From a checkpoint of a small image VAE: encoder widths [64, 96, 144], batches of 256.
Rows from block 1 of the decoder of a small image VAE, named by matrix and row number. Each number is 500 + 40 x the weight over its row's rms, rounded and kept within 0 to 999. All counts start at 0. Numbers have three digits each.
After each channel's rows are labels from the 100 images, of 14848, where the channel reaches its highest value: "top examples" is what is common among them. Only what is clearly more common there than usual is listed. The data: simulated telescope pictures of galaxies. In brackets: how many of the 100.
# conv: 3x3 conv (decoder.mid.1.conv.weight, 256x256x3x3, each kernel summed), inputs 0-255

conv.148:447512503458580526504535503499498444483509490491507483489537521468535570500518428478515464511479507507485487497481414580510523488539477461506498508481420457510441456474485498533473510574502507509524459497536569479507401553553504549508512458526525526513518568545397550537590505498568561425441541503450526553509513547524442519478455561556482453417518483567579508561525479474512513504510512495514529497533452470553540529480486502571460433541573506550522455478554510457461497440444425573486567570404473518435535499528517453467529499475492515539499516548502458473465515528483410496482559511502534539561494550565500477489514506497441476480520544476446456569503502468603492503441488430449493493568537516442525498462499539519541524505502506509523478524535535599445548466553518
top examples: flattened elliptical (58); round elliptical (37)

conv.103:506553554461529461517511481449509500471518528491517506450546505491518511582462505582505470550453546502471429606501527584572501468566490462525614505451524504501448521526541545511475503518519483501494571496533516427525467493481513478530498442471502595470523495469566540545532495476610486504488492496548476646457505537548477546534537526479467522443546511513500492543502486477537522546423511564428520455472527448490506451548526533487505633519542590495535520490522497546539522457483468517483528516567508489534498526511527522506426511528522469474484448538459449525525460446480513539450456495526548460461520522534527475506543546406613519528471492471530454519535490510462546453486478530536514472517495493483468519435505458474593529517552561521448458468481503512474470537593495
top examples: many stars (60); barred spiral (47); winding: anticlockwise outward (34)

conv.226:518468526638520517535417540514539572523543500503518548491482500458541458537482478451521501498441471475446479423533557503512530533456579613531480483548485573489575550487524562537564514508506533526487479522497494494511531466492534452546506546497481492567527499565523564482489506537487514534502528568533589600537463539498512548558484531516534541511486514457505498529631524603528540527572452498567531549524494506544498465538492514551567550540484559526562565512494502505603448496525524490468483497524492571528505443480515482467499482543579465518468443519536475481474477491508546503469468455526533538493458465534496508506541545488554564498515485506534512530444505491564563531544531519552479500512512586524532542511573522500531478515499430475539519512473550556556482583475519
top examples: irregular (66)

conv.12:429529479498513512543577502520495478516545471493523449493471492563552413303493480488504480474514514513493570529440483528513545452532487508499473483507467453420483484470476471530485491507504477485479514492522544477521523508512546558553509415505510461461462547488527573498478474466462455384511522487467430482472464454478487443568469389501528470517491445558429526516488462439476581596482589495512456553474572470478507499507473488511485523515607490475557401471497504497511532457534510466504501484492465441501494468457458550483516494494496499491552545489469543481329504482461505500474585568499536470541526516523474540492468465501514452474515529491473504466482470465485434464503448501486501542530481492484538570435492467504497521514510505448502436559535503523491483486475440
top examples: bright star with spikes (95)

conv.82:486449485554522431541540456442480471541468512499540519503527526492467488520510435546518421512456521516416458485479559430463525484501578507568503472487485452502453558519449508574507554467497487564506489509492490493430437520509520410544536479455465472534454462438552480520511510474463493500547540560519510455542486545506609426526408531490593487543496509420493418534531478526522502511442456485474441496508495466475479461499519538508563535483576488503558454460482527474524469455446550504498587522446468465494486439525481482483442467482509474573485540501497515546450488481522511537507511490506463544460448468483460468490447477450504520477463435504455461450477429499405495459514523441602479451413544472471551569534442471502504498511515516526500554443516446510494393556529471
top examples: many stars (67)

conv.187:459484543567465432565455506552500433489442495489532461520553472457493453492517492525479496515455551494521477509465433556489483495466512538443487501475484487571535469482539470431500482429497411528516470505445453467551440474499518531478444461531482571438475539515507554529566481475607508471409503528515553501430491522451429503457487554495538469489446484425479492478413468599432504477444557478474507399488408435477530506500535503474546533536526470497469455495527466527565591504486526550490533509514521485506536548456456535516510472453439500593528416518506512494576554401577434436532548460493479488482478452484544538521482496474513521473521493488424579547523436466529511519457478492484510508480523501533431497487468469513423528498470473534484515511556458502497517505485523
top examples: barred spiral (37)

conv.6:395465472444554391476468464561512546434536445529460556473482486528462486461482466489540522470497542503420446501437528521463450508375530556481527465486500548468484486479479522487491421509511477465480554454496468568535555547479537498479495433520475422593493477457472469420468483479502567547490469514490583501525522439582505487502564565488527550541535542491517511452505479470566510443544475494513516487520537533522478491384437492482530550527491539483504480453489473500487541522539451488506505441520525500513471445475497483502437498498488498536558506525463491487544524451505483549576558465465506523472455447425469539530469441376512546475473558488476515464415496514419474487428487529516490517449517456491470526487503532431474461491492441485514479468474519511564456409482506
top examples: bright star with spikes (97)

conv.246:481521481462499564550502496500504582497620543518492508554505468486486505423503513463518506439559474497497474578447498488537517582526543528555478529518492526451492473522454500528493496556532560479518579493581543525455541476544487461518605499467489451619460435443530492490447484516487490494604505509527508519564509488551530504548576491470459512509514480507530577501581444482509509502590456487542549561475522643489495523496517474559532521484468570475465494550472443539487477492481541560494514479455536480509442454563554522498506534493540515470492589435516503466462486609513566544476428532584559520560507479473455516487496511515512503487496486512520434450525505513463484480512524460508463555524483486496557520491590508489545443475532480434541526536511515531503453470519518
top examples: bright star with spikes (92)

conv.232:487458525396511470599557540534480537451508551505521562524479458522510517482558533525488543537490506530544501560517526542477426527426513508528549449504489471577488489509492454516444525444529502435485489490453475577474554536473460509527471537480470553540461510493517510491525456486489527493536535533519456437448492451551473527462540570437508459478523535568456501430494522507454535484519572521533490482484460497568499504509523588439464609570529526453485496485513508519558615512489543488549523457596590499554493537548480500480520493497465521558487574527447537555489485490552549523573542543522512432417489524510518499475557470500523508508601512501546465522499522502520535520496465569548529445490492417517484524594483514488550518604524476538545555461513481453511468491531496
top examples: barred spiral (41); round elliptical (34)

conv.61:451495473502473510500446520504501454480451456487483494521456466517492523372532578512482466509452486521474548494480464549484504537568518419449468451542489475429528436380527508504508501500521469447483521469479469497434532508475482449473526446532489539493424438465511432473508451454489531471559425490499461521476556480541569539470488404501502524472443495503486438422504455526449488510466474487461427444534429521504574539469482545521436548508514491473498497542496500429461521473555543550512524457468510562514485474432466576448515544486517507500462438540553504521439479507480511448553548512473465498552540570484402532519452448438467514424520513526451514463500505531462453467574502485488605542504438565454431518482476549508503512551480421504484499499462498532515469506458433
top examples: round elliptical (69)

conv.207:539472502487522458521474508601586522505516476494425503487516508468553430491534452574519531505546554500528550512501539579473476487458539597503515474522560453553445518471424494480492487514446542526452471526520480517518523492506408493466415508460463396498526469505496538462510492439574475463505509537478592532498502504457533420505483542460520458499484492498517532486589504433578479513574479504545470505499515511463536436486512473501537505478495500560530485539495430512498491466474482506516523480507492501476472469543528445460458472473537455545541537576519518501454499498570470481505513502550552537562525483574449500477480359487533502473569523474486511511522469442519485465576527503559468546537543358507493475489565572467518502443513467427479526435521487506468607499531517
top examples: irregular (34); winding: anticlockwise outward (32)

conv.20:538466487417490521475530465513457442524534552468537486530460511464450459456550529514437585504457529561507512530538482399492535498528510498520423472421484409515544513492463488495502524514539432508570492552459533462464447531438520501490599544532489561466476515513442468579445517529445459514485516467574475541480508545509471449500407408495500535520503567483425498476448462475450597495492460494507482520523491487481490510553500572490465557517509491428417612495501527503473574432443576439476493549599569525510518520482469500449522467565490529497508432515489537573413521533519531463480492534529539514510447478498482514504544516506525565537496462516528458503476507475524506480508496576434544428493491430503518515488493478535523476542532511537526521511490535495494466468479425
top examples: bright star with spikes (75); flattened elliptical (27)

conv.244:501548537500550483491527507491553658532583556514598430503462550499437562472507610520465411481508478495486535523500494473543528597551498512468509487515486463410557533511472520520443486554453511523456564493548521445475557533516555452524596426480503421522441509475472557490479487507482521482504559467500534526491453431532601472578503490524523536511537485526496518524519443492561507534509467528450527456457532533525441475522580440508546493478518549463493478538533514535497511491508536489466455563442545494427531489549556465488508482496525549499449519569540488481503538481556551514553541507529571490477521514504547509534469486512564529466478504536497561487496455529449509494529442505476496549518483536529515492504536492496447525495537480555460530579436453550522404484491533
top examples: bright star with spikes (68); many stars (62); barred spiral (32); winding: anticlockwise outward (32)

conv.177:511516510492589530445477464467500560469448482537516515446472425495472470502537466485467478511539534494481487498463497479534591448499513437513547446526413499556489473549488477454540519500523544540486477472558531458443514528509448465493507504510488442443412547448536510589502492484457449477528524513468488549497498517503424517507530587542548538471503549505528488455481500514520527569512514450490511414493466446509475497497588504473476521507562496488553436457535495466461466488492509456473480544481549470500440534494470549452490476415564470474511431491365451500532495443582509504519474485583579464520454461486527509480486447475551571542426561512461466456464497492415478474470483438453481565524509497433557483459526518513647460516531545456473463488463528481462508556492498
top examples: many stars (83)

conv.34:477486487531397545460511470503506551523681493515527510486484486516470545554598530519473503497526558525496527606444447564499556518481431521488461486488542456495482456496535480556519497533496500506485487547548524528545521472494536497549508437504632505483462423524507538479495481465429501485500461507496516445521544438492569513486472515506452550492583492544530528512475441432497492464454483577455532494464465519580487529498491527528540436467554521526430411545458539496425542521497460473487554480475490436476485518520557499515539555428540480561489505496514546479517502546467567463513491531480493495509494449490507454519448481499434490516516465528522504489541517483411567510492458571468525526477505458548456495582477463497430497514490503517508482518479583541573422545537546
top examples: bright star with spikes (97)

conv.106:504472541576501392555510444466538552513529521472478526589438531488536505530498522427569468495413470543481522501547484478495517507459499485554457491489482480538474541513446463579572511514519516639523535567469515513498532538455525443474437550565494445467586451503444539494471492467412464523496476460522537582538554546516488434477457555547544479509453506513502489483495486548540548487493471538539495469456496546522514496517505506580482559490493497541493521531470480495472434526539502560426531459528452422525552548532545504503558581405482533544485533459548558436565481526489537523484467547469502475490484539490501434490513536531512494529526501505544523490553503456494526514548445520524450624541503498502490475459559489488510492520511507421527585507523515497521540523545416
top examples: irregular (26)

conv.170:478496495590570518495469444499499565479487482452514487537549491529447499447451509506536446496554471538488533467483594495471522497492542505523551529525453519470552593566449530491491514537468521506448494533556484538506533470520409512496443519411487362553518540504546499422476507497530524519506511561524512453580488514486525528509495495492532473504541523520585522551515534576578433512563393529618515554485598543494485427487511516496639445473527493512496556489491545553517416565514527484475431463467515464467462489549503474537550479408481519491527525470530449538532515540506540530453478438476502535495477529488507506514443457499468466523530529506530504488478488526515501487516481456475472470562530522531470459518550535518497496417491454455519562553541461499496451466514519
top examples: irregular (76)

conv.145:471523517509500519504523479460480541559556596547505502533511520480460538499536509503502563590541544567510513534575496488499531493467581491528456554505569499423501493546463475585497481502475507493506522526468558532538425548472503503500487503505528430492485489442540533528513439536461510493537524566458499424556625483467557477521548487438514460515507543524481498474495497487522571545545492482557447483494526475576456488472521571546509478447527477491505478505479534542550534510567549513511571503477515452512506506552503533470616571459462517568489520506560489526468525561509507603590510519548527489484489509475440488427485499494469495509534499529501486580552472512519529568473502481558526546542473407509460569634543494541506488578548510528554546505562489501516456456537515
top examples: bright star with spikes (97)

conv.231:574459498523519518429453451451465486428485543458516526536462532496489451566432518473530499495444488520498517394524468464500476518474540537507473544501536509439482524512395500474591556538472527562472524578549512513506497463470450464496439518471488470489496476484523496501520523471515491570557482502472457454536542579476484484479535408546535481574552475471483596454500498505483471586469413542545476548565535437459490496566507593494444536504525521516542492495547568471452468508484547452511449475516425520464441507572461522512567503455522528456512443478462468510517459510471482562440429514531468463481532495469412542486543491492483454582493505556601480532504473464555485517520495486487503504525458445481481510513472494488533495447490444420501545554538462435482449529518433
top examples: bright star with spikes (100)

conv.66:535471472687491436502508439464489462515502480503508510508501551510459489507512508501567446525479473519449512462498504500474519533596519473563531572537437446482461530510493519521512547510487506490520484475531491492502513461497518431539526479463461363485493448495506516478477510447443515505535492558542511497620515497500577537505484483535494523532492472493579516550536491574555533520480433476513492496453555525437484496495530502513609474450522536526643537481492549531526426498513474506522499484473481557475448488514485506475573463426518485526499522484565455480455492538468603498423474511466494502476505512494427469509395488489486482502476450495487548489512474536445542456529500481531482589498514612480450498494527500489471467452514451522538500522511457499530454602535486
top examples: irregular (100)

conv.158:435530575565558457501489500525479488485467512514441541458519477430513538474469495506469549492510435465473428463560504418498564491479505468506538526537469525512574428555544515558572448463539483527487461490547516486577526504462569516512549523481513448491473536438457532471576474431495498490514479482470537518503532512495477551482563631490569548470483485496541468505447492513517487488542475485520522484536476459549517505443455528556504406495460467513501407488552465440517475514477485517449553518438478544468497473430471496459502518397521493539532409512483470421530530486522509464501544482429472482506451491561493474533435423482417476465476529523546532550508415460514467466511428421524496521419587534579508561475560503491510486490495509470475512474566485508448509474494471
top examples: winding: clockwise outward (34); barred spiral (29)

conv.43:503449449563540445542609452398471498523577527519506486561528490482513509473554476513525517552527482480440494467498544443439540538565552479536495549528498494428482580568527419510500562542532525502524539513523541478502493523528494473560461500494526389547479472504491528500462534451480486563536517522497486486507512484559537510487488503540491540563555508516470553433573485506498559506522597537488507559426537584463483510419495484552523489466488509511588468517417515534552453506504514472517507521516461449509474477522497499486578474435482485454471635449483558463534488570550555563505429531529563536500509536538455502438476458511535523471529504503522467515535490491470530464466529494525491531486487532536450527527584489531507524451552501525499523552522410475518528557584510
top examples: many stars (84); irregular (39)

conv.253:510482481637488513496485480429552497560507521513573527490543565527464532444579494475537577542517531510519430485541548477512536512532549457561480556480471521568480479542499507482530556488624479487550537507561489550502501557468538513536506557565471543497543521475511554539541474548472463543611505504549459535536528542509493523534515479535482493573483513570541507562501432504436484540489534519478530509458485534547457505517468538524557531481488569549620541523473572582532508511530512505517508499558487522559541542523527543469539559487482494514460542464491470474480471537566595539593483522529505510510450533535573479433496436524540512531482474514496530438539563473516585476516537556486504545542509535514511516553521511484569497504512542522482501489538529449535464585488510
top examples: irregular (59)

conv.242:578575534544488512582492518537540516516463451519555524478467535536489538547498463472551536521527463553475477500538482503513515487552517487549468455463440558528559539496528547556480491487615566498495529595475552567524519533508506609556525513480508437526506538498517515527533482482506489552521446500434518450542500523458529463527485545540525500511417533491553490538556526550498517579555506461615505523503464561576463527548494470509566506563477534512499480513514573545546536527534523546460472477458582478508501537485514569449607496439452542547544490513554512466480501555539525514477524512540564518584503587528516477565494452529537513507557509517476563438509491552533461547543547491531493451532539467477564433538546471542511554484463508521512526538505534479476438515450533
top examples: barred spiral (47); winding: anticlockwise outward (38)

conv.101:463476485455494462578550397496529501493523613522506490538517471438496444530569485566521513442545480459590461497510563523498423552503533527447507522519611502484505537484552501517424528482427536458425554489538521484511423471483503519538536456479527500586469496464456516503528437496607492550565537490527492576487490458572467492508500496435496548542536484549517544462508540484498526510511562575479445430478554496486565455480511516513461493530480505562526502485441541492523542426569483446534515527486505479495490536557504471541516484507535523480431541552454449516562502535483515436518513502504567552537489422507486482533493460433518550521484501496462434467482484468436575564466472504474400549501528477513420541552513476503465538502500498508454509518440463532537536480526531
top examples: many stars (90)

conv.79:479566492506404517495546497503500528518534535530458440537498445507467549530384536558461443495500570506544445476497473580525494530527541546504513499525542438460509491483515570491449501520494474433512553523532417543611491541488487429530533480463506485511462472413561545477517495473516486503459521509480526442414538533506480532545526492518526543594482501550478534525432509444470528511446479497486452488515498488571535516550571498443494519546542548443522438547530556544543457458567488468485549534489496585482564468530547595518543498530578488537474460551492500556518456558491525522500490527438465456449595546493469464545552487497519530498521460569486511494463459535464517555445476496619536565477480545494506512534438476490490458539496476447472490486468500481523450458517481
top examples: winding: clockwise outward (47); barred spiral (35)

conv.30:589555509385527517500476541470544470460471510536450516507552485505507441446493527570479520465571493514521440528535614596536565486524516449467532534488519541461502495505541530438549492535530479485527492490513500489594482510500462555497550502507485467525545535471515449509458471477468503457501540496525450511470464473511523475467549476502517558552491497521476510483461555455531484533496507524508466524538479463486511538565467515468478469569529510515459496487535440554552498557544559448519502562514509546491532478451472558453465527479501511452552432509496466541487507451590455542563531529530514476541529530487566550552577529437528502494605570483547550413475479553516489534452486487503602422481567447579513513479535468482570533595547536527489522490497534450564463552487566
top examples: bright star with spikes (83)

conv.2:492449405562428495605492507482457458451494456548479507586536487477490532541518472555497410486483504492423503513480593467455565546540481508487608503526521538397501490465508473480540547446483488437489525531535511470467461493498520414536454516539533526499451477487520552448497459523459477547472460531461426526559510508492582518585455479461465580497534490566527521449474478560546522525546581525476471493491471543495527526444534465496474453537515510466464460503475510483530466518539537457599545458500483526536436445514524486488516531465485520516467517565507528514490482507484458523484497525525553547535512501534485571568454538533530505495547485499521619496538441477469455479588491444591493465511470487545485517537546556505449507446491443501451541470472457501459440543544484
top examples: bright star with spikes (85)

conv.174:505501467470562474568578469516481522500530587462484606535516517486567415504499464452503554497574472505540529532543479531466581537555535618527472545518524497523549482494478437543480479547502546493506503510511557499537497544500508539477513466488464407520517522530507543483447527494464543509470504492505526506530545424464425437477483509514554495507552514513506533487499495538537550560529507492598543504471560543490496512536520525493452392462524505507479384521487443590544454506539588549461514486550493444526501467529460498496590548507476514560497490438482552484506520539504512553524501511539485511541491580492449483493514541499495437495549516484527513522556446478512471537464488458521551515487488495531465616523605505447572501463544498469568497501585471467495549569511534
top examples: many stars (80); irregular (32)

conv.197:452464462585523512477486505516527547490502465447463506502529467482532463533414436482583470459442470493546497532484467558430496489539497543530583502582599555495447512497480483498540510517502559526506480539479406489530502418467491491436455495476500435458451458410514458475525442515508541462461477535476549533562478517507450477493485548492542565523467508493588518541477538519554519475436538418557543523515584445495476485478483498502507498527488557509567460445487468482525400542491422491458495460476414557494518494470483525520442508504580500488517518518523488483517473516429466504446513515418430449508570491450484526526452600454428446437497476527510545470446486516428521491536503437532497524507494575514517494431439524480472491460495518434511521530516546505479486551484549
top examples: irregular (50)

conv.96:513518495487487528487494482466450481498498532482520478513498546434461499527517467522454483515514480503474548499520520551427556574554541418506540566593495471444529502494453443537505504532477496553510499520555483452482495523520510445522539476486551483466584469528556496491538514465573470534448554534393500510488556523428563533486564486428512501501557479485523490480510502532463525507478487525534480451489527477408517542528490560523514433514578517475560589475485464453476514487609520521516511550561453566494489505528506478474531555469494439518456460570485532549495401505482474565453509445518565521463484590540418552508508571503482600451463479490518556561567499490527520508526498515525526495494450510498426548538452533538520494508458460533405561425490539499552466576541534
top examples: flattened elliptical (46); irregular (44)

conv.228:466509513519516443607564520511464507552498555511519463533482589491490579486457460563476537523499539499463532521516509463445558510474545625430537521479482437532488550573455503526461504517508557490540502564492497559529522518525489494487474507439453438500493484543626510518477515514484544488488553512444543533536509517570508531483541473469515468526505533615453539450519497551568489582494525575569460520502505563506515492500559531472519487500510519541520568593493529540532539531538522495546549485485512496514427538537525501525517504507518518508493613490514463527472467540548566515521504549563603497542516539510450537570489454485567449491488475514505605495513473488461485477478503489575501468542504537481554522533545515529599478461469495485507552491515460484511459540595464
top examples: many stars (78)

conv.245:466479469570516485508539477490472575502492454554533454568486500466603439451466511524448526556523473553471574530465467523454481588497552629548529480525480478490549508447498456477468501486470518520464547519522573467509452512517504505480501463498494448488484520494435564498528454511467429414532480526475496494513462461492514515474479482480503506530500448464481513483541464532496507521519568502580477590465524562483526435459500527533448523522465563455533443469521464552536515494575514455459532500512538492496449547539472450532592487467477491578479534520488546474476462484569436508473531483503496550500494486491464496467448458525500428419530480452475430483535507427556538467469486532469501502559469522485488579496635459446480573494481473560524518592559482501480395526483523
top examples: many stars (87)

conv.8:442515460521559469473569519549498518474518550548528559502461512453519526512505490496427530508509505518477525512478523486519537532529430509538473545508426465466516443505525483498527509598432485547556518521493591493576526586508614511487486510519550538492476466415471546608468454483503498477488549472472491474564520490538439444484409551458500518423541537578483534501477464401544541492421598548576495500534499488508548506502449488527511536537503481516503455506519489501459570532506458481504576467532502479523472569485459465523515545478518561509465535478563510490500543534425574512505532506518538484449426493545494485527505480511547526489445504518541486480574487444470568510399552482482476464510446503519496640478500502486495500477482526484519592455548506528500527541537483
top examples: many stars (85)

conv.181:558480487546444425504529384491563535533537515521481592483492513474542465591523507445485486549455484519458491496480500540456524537576497514542471495465451494517516534461557478512480564498515475546512540459499511519480632572467553427501499487537506445516518446503448500436482544482405486433515463509489533520498476444485541460501446508501488493564504541546550465471532485491523493472458569513514449481504488516530487538553501460476530458494474575579575397499538479547510458452487505499534432520556537555535469497472498529485535503472500409488502524472538594521468438502469519495486470578437496491538465564511442560491422510484490510447537462506482513489505511501499564470538517559552477504477517503480535560506494491496526498490488517519558479455540489471527522692467489
top examples: irregular (60)